config.toml
hidden_act = "elu"
batch_size = 48
weight_decay = 0.06
Rows from block 9 of a small spectrogram enhancement model, named by matrix and row number. Rows with one number belong to one channel. Each number is 500 + 25 x the weight over its row's rms, rounded and kept within 0 to 999. All counts start at 0. Numbers have three digits each.
After each channel's rows are labels from the 100 clips, of 14976, where the channel reaches its highest value: "peak in band" is the frequency band that holds the peak; "top examples" is what is common among them. Only what is clearly more common there than usual is listed. The data: babble in 24 made-up languages, each with its own sounds, syllables and stress or tones, from a formant synthesiser. In brackets: how many of the 100.
# convs0: first 3x3 conv (model.decb.0.1.convs.0.weight, 192x192x3x3, each kernel summed), inputs 0-191
# convs1: second 3x3 conv (model.decb.0.1.convs.1.weight, 192x192x3x3, transposed, each kernel summed), outputs 0-191

convs0.183:503513494500495506547495525478519526508492484554485503529492477515536511479484569499510511499460501491525522524501498492522529453488507525516506442474464505455481446521445486536463504505476487516499510454508536501508535450460495514510504515482481510506489478494521480479503464544475539544511521519533467504503548460495493502519472475525533489462487449527477513524529541539513508496532491459532494500497497478482537506530501539472532498501460527501468489542490509514533536520511472536509486488477485480461499506530519477504518504482502486514479445500446510485485471500509467515
convs1.183:496423451481526504457501523492498477477465503454516527540500508511489499497513500551473500528497465480489513505503503524519511492515501492513497535495531501491505522486525516459469477519493509532532528509508434475486489515527500479498502477485502501471520491484491520530476522510464488504507491507461516480488477486517493502504524503474511516481414524514524507479544520510515502505499478485483473560482531511539477535489536467521473489486499472499508480458519483474508466498477552515525538534510476480470495508524517421480476526505502471482549479516537526509492562519500563501
peak in band: 1000 to 2000 Hz (83)
top examples: muffled (low-pass) (34)

convs0.46:552530520487491517507497501504515491502488485514510513519514519520487490466496492502465483494562494549535491507486554497531482471490520509484480573488506486481560441477506488472473486476497476480524571497464502487485466463494514499517486514517492474510488487505422490480476503447512463479451509494467487534497528475511433492502494499545484484528525519506477529498507485502514492503513528429437499475505506517475527502491527476514468515501519501505481511481483517509522516513502496531479516525488486522542468478468490545513499534472509473482513512492503476511487535515511478558
convs1.46:520492528496496480496515475493525474499498497499512488482505492506499507488500527519510522488406505461491501502486544531490537509506490474523499473503496542509520425542512507483537503534473530498532478507514515518518543540518514501512470525469537521514538511518565533496479506502524481519499448527544486510496474491509496501505533508467509496479476484478527544483541475508464424517494493536504531529521495490538509501469481469524513476450476462486498507471501536502501512499508508460509500497512475468503522502495520531499447490496503485505503505523511576527534450511487457476
peak in band: 2000 to 4000 Hz (99)
top examples: /æ/ (50)

convs0.62:425466490504479510506497523490514492486489470471534487484473504496511500470492519490519492452564505500540484486500506495494494560504476491492499525487491484510472401488518497531479506487475496490536515480483535475485410492512491508490491496476506464525504490483520507504493528488495483501503504500469499514529498504490496500508521503477475493525559485494459482488492497480498523488481555392510526520488492496478475496477461506496517490488517494503460509481520500517584496492502501506481498517489518508479491508504480539537515507490480422505511523527560494522488516498496491497
convs1.62:502562498487468492514491486452488501506494471547485479398503482477498456492523513522531524538501499498471511494505522509535487537534510520511521488494496492489474480476509516463516495514510495510477502493472498507512511542517503465505503514426506486486480515496482517462472498502514530502495497518490517462515499510505448494491459495492483535527540513519483464484481506501545471553505463479525456522469524529496472495554525502493541511498480509480508517476510476492462512497500483511484485508500487490521460512494474523485454483468513455492480484471458455525478404500505474494
peak in band: 0 to 250 Hz (89)
top examples: mains hum (78)

convs0.129:478482508482514525498503546491421478495470494506519522547503488481518507521501485483511497481510498491455476480510489516481512546542506524509503495512502532490568505541507500491499519522515531523471488523517537518568503526521530493477493515531492565489508455512505501463474528496483511508560503483491503548546465507510549510482480467533504489516494508486545495526433501488464520477486493465476520465450482493466487475494479486480478476473481505507462495527511490527480504487536536481522497473498513499426484503492509479516501511505520511497483487542477524496481548515487517452
convs1.129:518515436475562495516490475522554534526485519515491502537520521509488483503535495504474519498510478512478476511477481494509509454491516471522493486492512522528468463477476484486514538489489479523493501479526443490509525539477508510483507479435512496472489514498467508485505525507494520489500462481501510451460508464508452499464524484495485478470535466502510527496543526548462499497533515553567473528533507475528493483481507483512532484487482484458527515488519503472508518502510486526504504501528539512523568555511517518451515534509502525522502491453492529522519487468532483516
peak in band: 250 to 500 Hz (46)
top examples: voice: child-like voice (53)

convs0.61:502467527455471524478528490501445473486510509519530495503498464451499503515500496497494478535502490542414474516503470492501490439482531486473499511486489522502497477497433506525499476506487476526442527535512500516480532486511490489471476480484476520517490536457501505507519504464486497500510463514528494492503473502530541501508555476525563476486499479528494492524549495506499460495473505471499467489529503517472522520533568498515548507497526474481523498514484497497461510500489472500523497492483523529509532527481499447494494521518499452498501524449444462512481514475503503525
convs1.61:490565500498525502500467471523524500494510469494513474493477496498494480455538494520554495529456509446496521457501496531540537529568484502510511529452516511534503459497480463505474502482539476476573495489493487485518511448495492517473514488504501510517483480506473512540488499511455523524515489507503524526467495487493503493491507509499507488470481512530506502479497486502491543450460485509507486517475510513492469469464440511520463506475511471495520488448485505530539507485473539490468481483493467477530529470494514456491586505484521521499517515533530517514513513525509520486
peak in band: 2000 to 4000 Hz (100)
top examples: /x/ (57); /h/ (34); /u/ (34)

convs0.111:565459509490491497496527508481537496482503494501534490549478469531501505461494511495490475492497484488539494492461562485481491478490487506493493486504511499490529472477578498520506486479516476509559518503512544494480493508492498499507483471488491401514501508503471495506565528503507459482537494483542507498488495497496500507506501459490463475494502513438495501490489483497489479483451561489434482502496527473446514482489495459471474510504510514501493509496477531511579515514505474504492491514537509508527455492483504476515445498491500479502490490480475463497514511502500470542
convs1.111:470500507479484482491481489501490501503502542515474521465498513490501480507503512507520510521523498489494519487522497525519505517491563526529521498479480499494483500510499517522517491522518501509476510535498493479480608504513511537507533497460494474510512507505654492517542548492524515516538484506496500519513587526522527510512465507532465526514541478467527447518495485536502513524478513516493510488489499505487495469502533521505498549500514507480502500496499524497460495492480509545487495483487506490502529502479517466488466483481513488498485482515473502486456482477489528479
peak in band: 2000 to 4000 Hz (99)
top examples: /s/ (34)

convs0.112:450508488477491453509545508541512491496533504462471500452497561500492486476520460516529499485490477565463526506494568481489494484476487466491490513511507517501495498481505480513513554503506478471504456539507551493526552503489508479500516462535495463521507492479505492496467509507487477485530519505501514530494467513517483511490485533528481481532521495453512485516462449497504498539517496483493436490495508498505506500504434527465494517485483538514488507481525485506500515496516458461529489511503480511510509507453507504593480501490492512503499460491520498500485566464522505487
convs1.112:506473524510524514480462530516503493474464479493487526586485505526513528539485493492489457539482500418501521516494511481540479505508538513497517479500515497452484491501499513466489503505486494474494513471500480513509475484531498511555462473448458536499480492476466486445471515493480495502472531496504528490515517458476466549521522497488458535529469474476488529509481525479504508459492485482499515509483487456490527480480544458515502506524508493467481525505485477491505507525479499491478480496472483488463521516497514500429532465493518523504493517454503489492509418495513509526
peak in band: 250 to 500 Hz (94)
top examples: mains hum (90)

convs0.154:467458518479519480448513509523506487476526541496466501460482506504494512526523484497529511495498502510536499511502477517487517406500507512514483492475500499502475497504550492504496505497552518493475564466503453499509513520485510482487503515536508546506536485491519512495437557500483532493491485479477495528473555473496462508532523512503408489479440489524521502496524505531513583529502520486502470503497523471458508490514536502485474502503540506518527490523507498509535511530510475522489481478470500527516515481516501518485512512525539475515505448484527497505508496499513519479
convs1.154:495485494525479520533486473489501530514495478477524486500518492486494492480515491461503452493500522522470517518456488503458495558488501515523525490464480505528496546489486462517516534464454439492482448490483552496437491486512529487499481509480493477507502496544499489481513420519485494518516518496490505485495476511482523526510518533466567492521526499501502540504461493482508499499493503489553482525505480490500511516513486514509528506474410531485477512499460537482478470472474504491499507505484501473466497536530535529503488463513503480512486525457503536490495580508483519508
peak in band: 500 to 1000 Hz (87)
top examples: quiet level (57)

convs0.162:473513451547505491527512524497476524539510499574552554529553530502521492496477507498492510495536496506523538503489518505481460423472492482523503529504513489515523446521515520509514503487516526534510482499524470515553435528523521500484501508514522503464523507458516529455451519494505487512464495513515507500500528542518458483509527536490495514509449502526503510511481501537484527522519493466460529478524465530485469481497530517513476495506513489500512511515537500483543493505522492520491526492468475504523549502475511544495497482485500483470530531527501510479478469480511458474
convs1.162:532422533472507484477513468441548500484492458478495465481465507465508511538532511521514485528505551480480507518534492548538526488530508464467516486495477490511514470467499474465484477496483512508457510530508496463501513481493499479523488500480474484507491497532513486515518437493510512464502505487479469509464507533501535515511522487504506490477548477469473454472486466458484517508474491488519483493473493475533488489520490503484537457462481501495476462508491474506433515513528513476478455455493511485446468522483495480463507479523512494523497493453511463500526544495506505513
peak in band: 250 to 500 Hz (93)
top examples: quiet level (61)

convs0.100:461510515501519484493508505553549488534488519503488511495494512465502514477504503477486479473521471517525489497504507488502484505470496534498502536520508524462508512486412500458496537499513501520506504507469535520478539530500511517508522502515524487513503529507470504515474539504544490509515499509516483502532472494532481517547524536517481520488480501481491497513470467467519486520494553544483521495474465498534521512488475540522503521509507496520547486482507467508483504483482507473503530524518508492547491508469482486565470569482476492501501477527507599430500542476503550481
convs1.100:469473484482465503502476518474461515484489511513446472516485493534494486519485494487509499516479504465481511493524513490525462546513503485497534436492483489538460452529540478535530497531494489496509486545535508474478425480492496474514490458470514483485515505499474445466476526512503502481464515496456526493483501502468481516456497495485506487527513494475470490513511504493492510504494483489455478514532509490511504509528494490495523532503484507493468522496487515490526518509533465492492474502486494536454500507478491540500516461555509509538506509461514416515520412515500439502
peak in band: 0 to 250 Hz (46)
top examples: mains hum (48)

convs0.115:540481499480549492484521493510531474509533520488510513464475519498488484489508533514527486490511489495480530541514464480518482468510507476539507552509506520552529503513433505493532476520520522496497491518497556514533512460466507485460499478501524537466470491542469484476515491441527510459538502489496510529462502492487510566537500515486470503476495522489487532510487485474507474481473481507532483501484511517496456504509532479536469494478509452523576476454515477495500458479481533514486491495527545510515530482462503517524480518473476522511494458481486526473500476512514534536
convs1.115:471475547484501477494480484500483510478501469499497484528541496480470447494530479483514500515473446498513518446531474480551496565512474487484538472494489527496486463480519511543493489521466513524485507502490437499431472490538530516499518522451508462518508483462498515495471504487497509536458486533479543476509489521511473494460495480498464549509487495478454500537511494514495519543494513502500496511531494490506513500503486494485530522534506528520479499501498529443499523504519469498519472481540466484466486477521504546545487461531495490475518520520513446505528469506537492476
peak in band: 0 to 250 Hz (38)
top examples: mains hum (38)

convs0.54:514517504508440519501477491535502488504516468456444501485494504500500480518487487488479521484443512472527490459508493481478510466521495491504508459491492486496500603509526475492466445485477477483525439490503515479536514520493503471499491498477510443499480480467485501521454524489496559484463497525454508497491504514494475509498566499521502510485472504470539463504515500509488520496521531536466486513474498491509468466518508509493491504497550495482478485517545483501424500526503492488486459502490449489480509506522497543498465522498492489503518553497530481535485513497498520538
convs1.54:453541481490538499490506498505481515499505517512494489483466492473473515534517507503481482554553529492507506560520512533520476475507483538512516531498507497520512453474501486564495504490484493497508557506539535517472528478502493555510520511502480416503515503507562478492498519440534497525488468494511500494457495509490528490520449504509512461483537478564511563503485481483475543480478476537512519511499477473485515515463502537510476512484483533487503493493503562476512481489475503474494500489484502502523470501507494470460496518488482496516507535505486556490492531507500490461
peak in band: 2000 to 4000 Hz (79)
top examples: reverberation (77)

convs0.156:479560517522471526521496489509486494568550495508536484591541513541526508526495511481480545495477523483477484504523510511490490476495471498528511505493495518470532510535512507501485483529471501490496503524500474534545468454472509497514488477529494527506499511451552517556430524550500491503508495471529495501537503495494484502525497493499463496493478502507500434494509484466488544493524531466580560509514485493516495504479467500487501497477489549520492483492512515517474501496522501508508505518469520496547504504530513500489509489497522489526505521502440516515487476488492521482
convs1.156:520420496516496451477509497445534502457428472476509544446442533478495447511507517543499507522509500500505500492544510518520525486525489508485508529492523529539513483514488514468507445492487511507471484485506516511528481506469498483464493518471482488474506541512490445454512511506500514477531486482476522514486486523507524516489505483515554490457504491549488554457467478556528528500502481492490487546506526489511498524515534524507528489491494468514482495516483496492467482492489515474470516521496480505437511536493518471470482505492512492514493526481516496497497545489467524492
peak in band: 500 to 1000 Hz (67)
top examples: reverberation (67); voice: child-like voice (67)

convs0.118:514542497517512495476486535542492533523498529508535523467482514509526517470535525487517488513476499512485492493460516518528509442513517524517506498528507492547514491495450494461510439519458500466545534472491535485530537460499528474522524496486526508516520515532465503444469497542514488490505512478517495494508467499519515482510510496472484499473456442511521514499513480495526510512480535526493515491517532508503474492467555523505504494508532501512508498548559497479512474530467534562526544499517530521528518516510497552538515511494501434479519518485524537522520484500497517474
convs1.118:489473508468473502494504499480528476486486499513456482526462515507465465536492491516515454558544530496502488480507477466498460558493499481461511489501494504489486482521511506502551496495509498476480520490517492483492455511501465454487468487548507488477490486491520500527518467483481499534487529532492511505513477530527489519483466532511554486471503486501483484463505419490511539479502494453501519522477519487544525493576445518483516485543497528498487470443458530481498512481549479477473458496489466476474483544484482503468503508503504529511497521502530515493509477540518497504
peak in band: 500 to 1000 Hz (78)
top examples: mains hum (80)

convs0.165:516468494496576524503496487515506504513461521467497508476509466486493488512495513501498525512426504454436510525495479508502500472492553496508512516498510499522540571519521499518498501518511500497539487482512494503501555509508513515522488509511507511514517491513480500527502457498519506492495483504474483468490520484481504472510526518494539494489524490462527497497483519523497520484489507631480422498516498488502509513521526497517493504523508504481526511506537509501482497510509506541487506506510490510493510495508504523501505501504504537496500550485399507494516533510501584526
convs1.165:466500506520473503476467476490478488496489495480477472491493467497487466462471471509481436516557479534496530502472476465476462504460467527497477500520511498497517559502523486436498488497504492485477504553490462474542468531496493483495507542487488502474450506478499490511492500459519481501513473476515509498494502480495501504540481506494554501485444471552470515498498468496489483485487472404518508491522506498509509506489529500464509505493511517510500528460507532518499530518503495507508517495521529506515496498485474511535467480499485473496508474537498457503488506493492386486
peak in band: 2000 to 4000 Hz (90)
top examples: clipping (92)

convs0.124:408474450516474526519509510489521481483529499513513504518506483518496506469492501499488516506507505470510521495501535479517501536530472528494517494474486515489545523544543517492500468516476528513449470522509483527483466512490526497493499525479534531511489520488490525482498515439533469528469524500538516484479515509490476471458502459518513506469510476512507505500513563499462448481481485511467446534461498496525486482483529445536514494502524523486479524532529505522467481546490447501509514505468512518496521458483482509497478496466490547480481499527462519511444521459511524495
convs1.124:501522525474516503492531513494493474534513499472516521512497546488487525538510476514485477488494500487523485508500480471509495446476478522485457522497524498516499495504493471471456552484491485475479513445543500487565531488518484505470510455503470493499496494513505452494513530506501526495511499460484471496544474473512467529511522496479500510473458479480500448503497479514512505455484480506521548447495498466510483471520464553443473490477531427524473501500498507514514477503517547516459527509517453475503510497528500510515501528459498487551509517486556472515544486478506486544
peak in band: 0 to 250 Hz (76)
top examples: rumble (56)

convs0.65:489471503525572515501491518519540488489556508517507512545508493502491504514497537488489516511524508448487486524508482504506486478489484488491501527496516520488473563473466515475489495518457527508523461515499459481496531484495501514479509515500498569475478492495543491490505476475514545492502479497495497528470482517505484451540511472474507487502485455527518519529536506496465506528478527628494495481520444544488497492517484485471556508518516503529513509519499493515522512520526490489513511505497477518447499480480501478504447483489508529524478542521506468485493530486475524483
convs1.65:517529507509452495466498476497470480510494537496524499422493520501512487541536516512511510516505544516488487488544523542565512520582505519467521495469474487506482491488510460561487505467469485525514496447515506474513489502500502493491475468519513480506504486493453473497471549499453522514504504479510496503532494490474528479492493529445514488498496554478476486497480479510499516476473455467505493506499518518510488507482499525499459497474507460488485476496511520505527480469445510511451477479501499510517508537548530470508562521533535478523536509456507514489515472504507484511
peak in band: 2000 to 4000 Hz (90)
top examples: clipping (49); muffled (low-pass) (31)

convs0.109:419483476497490469478486484499492498485487495491538509431489431497494467509517488508495486482481498475461494504525551481496479474512509526510468560463506476476480474529409498544498499474506484493477505506497454468534476454516504479498490474480503456534498480486509495506509478476500461473501480508459511533487531509505530496535502507519463492507481527524527479480477470511497489500502493488541471504462512505454510462460520497510507533474482495494505485508456507475513507490474459489520526482479498491461524502522538476486523457503499535511497491493557503545492525540486525526
convs1.109:574487519493481544501515511499524480513483482524508494564474543487501507504465477515506504537554540544466520435479515532545505491521498467520484522486519497466505525516466496491483487505494495467544490474477472512480442535502520512462512494501445488489511506494445460523472476492506509480529467520566506469498525508488497543497480496466492505534533482535468526504493498525505522490480539487489511532540483507541462483498524478484515484480535499502461513530528465488527485500511484460486507501547485486512470526512504507482493529470517532508492508507460499503533530479511519526
peak in band: 1000 to 2000 Hz (90)
top examples: /x/ (53); muffled (low-pass) (30)

convs0.78:529457499452457541494480506445494459468478485506463503520479457482504504501490493494498528506514493514470479491499502502472507456535545491507525504514473516489466558484493492574484487478476462507502486528484534500479488517488506547510515512481512500520495526497522514470587462512523488515510492506502478450519469515495518508469465449475494457484510481489452508504532498506482506494464464522518491507494508487463455499492519492458475499517492503498485476486509472505467491497512448525516508477488506494492538512507516472505551552507455539485497489477553482514547522509535464513
convs1.78:449557485497511532502495512496495490522505519482547508534504507513500487445458498518497462469506461503522492497478464480481466489477452496477470497501535518496517561548509572500507499528506520524493509486515499538495516469520482509500487492519519515462497497495556485486472526482537505487487484504450478519466507547523497486514515512482484506491452504474525459521467522498499485511508497461517505490508497507490537461503531513503467511482506488510532554506514552488537558522556528518503502505491469506535477532449500431478499468497504498500472499552521525512483495515495485462
peak in band: 2000 to 4000 Hz (72)
top examples: voice: child-like voice (64); clipping (58)

convs0.90:482503531604469535539514491565495519578542573532526475516493514561496518494510507532503497503459505507494535527522502530510462500517514475503492544487489490471480477510504546522464497504499538520503536479489493482472500468492488473490490525490485450494511548501488492507500502541519487483491520467509474499485538499526524521477465469504524510509461500495517507509515510503467497496501514432509534505502491493491525468505481496478525521498510484521541491484501513498513489515510521499542499496466541524540520525460526478493554495507506480509542479503524496531492466509491516487
convs1.90:503438444487509510483525546431527505486484488419492533515540533523481561523494525454493497483506495536504487495484484456495493488475501515493506474508494511507494504525532490467501530492484501481508480510502521517500485502483477522524486519511498594493535511507515498493475522502497523485466503527445522483489513487478489474532499526534469496456480501493481488490528508484521521519506496559460486468498494518547503553523504492514499474522492501509467511528557514472496498504537481503503482523493476516450472472479467504503459529477474518532489511508556487486473494516460494511
peak in band: 0 to 250 Hz (87)
top examples: thin (high-pass) (72); white noise (49)

convs0.15:423484470512499531500500487552508495475529483553469541547495472506489514543493498499488480518481532502569492528518464504505528568502515518521510511483475483526491538509534488468490456541501491499480531513526461519500494526499496469499510497501507548487507535495509489443432526488473481498464501486504522492503483508474519493465546494479512533498460534513517523506529502456495500474519492524498530538502517489492500514472493488483488484477519499491525501532518461477447499527482524543484497511510480505480467492534456530515504450493483477510519494459507512514475500479489482437
convs1.15:531489533505465496529476510463462459506479494490479493475491521479495490503524506524514519521521533515508473475485465495519510426485502505504488535503529501523484474521505468526513514443434498475513464462535499470505472455498503485473489461529499439528506494523431516535509520505508491522561483469526498523514486535517506488502476538489541463497555446467512454510479474536498507501485525460537469502511481504509459470504457525484504505513491518490456516486494535489529515479493524481498513522512500515488553508522547493526508539503522468491511488512508526476469504511503506510
peak in band: 250 to 500 Hz (44)
top examples: voice: child-like voice (51)

convs0.26:498559521502498508494491523513490510505479487512466519487508451511493494542517497529504534505477515475529504542511479512522528496518543527495503508502500508507531476537530546515521492520512515530515487502540549515532474499482504503503498461490484491506502479505499512476501465513481561504547514495505512504524508532499540487515530463500549509517679526500520489493482526489497511505519475485543504499477488501517503497487493495515540503494528528503494512541519512504519502494512485476492560527505495501506504483513493472514486495496511490485491567525528474525484500472509512491
convs1.26:523403452507499491516539533490523491499502515480480532501498567517524523497475509484485486482519482515491490482508503513489475443488471467514505501507496472488478502518468452487477500483502492422508530492484475474506540519526511475520524521512491485499533524517512517535496493472505487549449504532488473510494491492490483524487412512508501520534485467469467466496494507517531504478522516552503514513531503519506497522534528524491494488493511490467521477469473513489486500493491520515501437482481509505483515552532522487485507487459523502481515411506473508507511523484477513479
peak in band: 500 to 1000 Hz (38)
top examples: reverberation (100)

convs0.153:497546484483486543501491499548494493488507517507492505463486481532514521483502494494518488466493497456470473492468488489469502436495483454507487482496508482495515490499520471419477448500494470488486539483487468500479502514520461490497474465476501527497525487507467496472503457496509512469477488524494496505456529473492494530516498504507484488489451458568561511504485470459491514501494484497495507486527517480503499475488490492510480511503489500435498502512528520534445519518523473563505487521493550497520489520483504434473496522465500447487474492439444486505527480505497471507
convs1.153:476470517477466471483478520464494505504494463455476487512490476484488490526505489475517486490546504522499501450497448488510472523533527532503515505455491499497531521502495501463490544507511544473556480488488497499473486524530536488504533520521491493509499456503481504508507482490503432524538482519550530497495483523533489481511512503524541527448537474452491543509531506535537497501496503437485502504521512503481529539521470527486519450510473505555512499528504518515519521488520514494510479511520477510473511497547493517525508483517493547497521460519518534438507567488488523515
peak in band: 0 to 250 Hz (69)
top examples: thin (high-pass) (42)

convs0.180:535487474481500472473498511530494473480498499493502503490516458467505461486528516495501521507526507497522483464507488487504498479508482507462462519475504484509546511492514491485508444484529514492441519487493466511494540470488540504495496523529501508477493489562499521519505427505489579504490484480467499486487477472511482493473506484512483528494469424485532508521496461508492532497541581523509462514490519512539526499487548515498539479493513482490516503522521502522514501512490543519489499513476504484492437500540531460486512452505512463490519522520515519491486463561490521542
convs1.180:457518504508502552515512511477472515488490489492539504516509499516491516504479506493462495485508481516496517475515484506486489506482502460526509506471538469475507480484489453505521482503457495458469497469483526511471496504505477495450506506531489475509520485456582468428485500498487495489508473500498497488514505503492498489502492550516500508470476515503543524495496481514501522470490478471466594522531480483546478528511491477490521471484530468521510499500506521468559473543480477558497527537517512524487496513532469559496497498535479516450496491448501543533523545492487521502
peak in band: 2000 to 4000 Hz (100)
top examples: /ç/ (75); /ɔɪ/ (50); /y/ (47); /i/ (35)

convs0.22:487479504475509522474511513510513519488506484492513507450542483472499509522477517485516487494480519406553489520492554489498493522499522499484482470518500488529448606497477512524521535489525537489539525507524466496490530489472493496476507490537505487515506511480530478527495465476522513534508494465439473476524516482498536513502465528475472490536507484489523507471481509480483493505490490485444494498506556516431487507528495478507484501533489500471489497526508486506540477480502478491503514509520496517527495511524512504541487454520508444490478481487515567500503518481493539504
convs1.22:486524511510489494479510493485494439483480510514502449538502495502496509452504503478504493514468457546542498511516514508527468476509519528491512472507493505533514425527526485511508525505472476481512479479486484490500484535512520533551480514495526486525485528469517535427471519530526488534479468510499537540479483498497478509444487464518494493492460516458511526522495479465502450535516505552530475485493510456516544500465486487525494502524487503556550493527510514485441514500497518514520497479496502470499521522501513518518502530493522509486504507526516457505496439527515447476
peak in band: 0 to 250 Hz (57)
top examples: mains hum (55)

convs0.86:479485539484517514468495455496489526503527513484485483543503508506444507494518475521531511524435516450532477490528532506484529545480492505520533433535492493519511474541494507503501483524488524546548523536527496495559452534510473499465477478484511524476464474470501487485511521528464512520518480500576517452501481510487528514540528517516488537507439516538523472518535500482468507478480501498510542500515512540539468495532528548462481498480496495489502472501479518492514484480495481485520488484509508521496496499502509451480459478523499479495509515475518517472503488511479504488
convs1.86:491527459518450534540492535499540482507496505495516550509500511473513530546493514466461471447528470598503490522490485493471494432463493490504459523490498493515484542489497504482506505530485496519485488498489516517517544509497521487515505500501487520514510510506488502490483524500506522480523525460470491511521525486503495466457494482458544489503505472423499495487527490521476486493510463545465484546483506482486486503509476483531514512489513487524469523510507480523500526530520488539505543507525506501486539519471484505507497537503518509537529533546470451523469548494500483551
peak in band: 2000 to 4000 Hz (84)
top examples: clipping (30)

convs0.18:515515494505535470502487516479488534496505473535515493508515495528489522509514519507496495490512469504525511542530460509518508596492498510470498545541473529478532503499483508466492545501489497498526529491490538500473557491515520498492519515486507491474499528479492502505456447483507498505447511494505532518514541501522508519526496501505509530500401510468499495501497518479519479498494515544549557502485471525501446488480508488464574507490530511513519505492501483498486492503495512479476504490478492497512523505515471568561497490501498502493488571524501556491508534502498500472
convs1.18:482495502485499505503530489516495482477517494490509465491513505507534493546510542518540491485475514488480490494487511525533498433564481475505545475541485506498478454498488493500500508514462504479518487469482515515544425501469498517526489473449512449508503496530499513527496529533506491504523518502488500503487453515489508487478458561496515482524534504497507521521535504530497535469495519490504516410560480529542476463444492507543488493499479485490485489507497463480524510500502516515510477475489520524463512482498527510457478512530519521503496469529500456515482448511481458517
peak in band: 0 to 250 Hz (87)
top examples: reverberation (64); rumble (54)

convs0.121:482442477527499499541509527495499538511497516514504523521528553475534530477467510482487517471599463511474501496524520511481495492484521447503493505502501536515490465516461517477516545514493513499518502499514468470495485508485496505478506522469514514454500507473520502499476561484497494516517495516503500542500501532471508493526496497471494516527487489490506525502495471482480510490507457487478536449502501532469460472504481526454521514518503480579468511472526503513529507511511534520496525479532529503453506484500476477562451502519478528497474501531478526477477561512484539477
convs1.121:476554476495521471472488469478505475492463475493480511509558450504480457526516485506501519515479502499487512499510529516536480495479525506517507451468494510515480494469507465448510535509486512531531466473502475492514530515530531520515492484455517513519525530530506507470503492505495499513493486462485508450506485511515456500454503502524496467503531499472484493465531528484503512486519539539514457483497502484490512486467549496519529467490502499489511495489498518472505517492515479496548533511522514496510536535489527540439538516522525486525509499441530460503527476507551405529
peak in band: 250 to 500 Hz (92)
top examples: mains hum (78)

convs0.11:540558486512567503493488510476502504528525535474483509496519529520489485429495516504495505490516515498443496521507438525512515582510537554492503543534450538486562507525500493525514448500482520481489501500507488498506520479478528477498495493478484540515500509514481502495500476526479557519531532494460488475538479518498516506532545505514501521525479495516486480515494525495494531511548469535477469499465538516502523471491516462534490506503463492457518519483490488526476482503485509485515510494481502530482516484503511514522504548501503519502523511469499527546487484443507535504
convs1.11:508415482477500506505534508515501519493512505539498517489511490509503517536494498548561486498462469506521520478497494484533504506544441505514522472512557477500478468520470490464519515521506492520532495514486485500483434507547497530505542524515508462506494486490459522524514502493510458520467505508503510513505483534489438498448436509514464483511535533512518489551529512492500486517475484485509503524534503537504533506479469543456482515514535521555488482468474490508503523491542523527506480490486491482498514460497518487477493505519485512466484475568505467486517488525491492485
peak in band: 0 to 250 Hz (62)
top examples: rumble (41)

convs0.19:463528527528490489516488508474482482490493482512510518491527490529490517549499539503498504500446528528454506490507476507528522481481479492497512512482505491518488511510458486441504461488477510513478485475528533501462522494474516461494522534473512507494465480486511504483480548514501436516482502501521478495500490499513454507522509521526498490487502536560542489490492495482480489485521542496415512468467495475551501519488480521538524496484482490445500494493423495515538516501468507504477482496495452518479449513475495495440511488498517508497508519509519492483480405477480508485
convs1.19:529512509486494517506532511492519485493448478519519509526495531483508528534501497509507510527528534487502501537544488509545507478525528516506536499468501472501469464490522464486502468478496479492484533533493441511457440490517501526465487494515493473499536514486410516508545496534465514495506526521531502561490516509491561507487520496514466519531542510457438481492550490510494489499483495504525504497468462482526529486513488465431474472480538523501487454505523474527468516509492456503505531492490496496503550527504509496537473525513517515477496490481499488493507540505499513503
peak in band: 500 to 1000 Hz (72)
top examples: voice: child-like voice (57)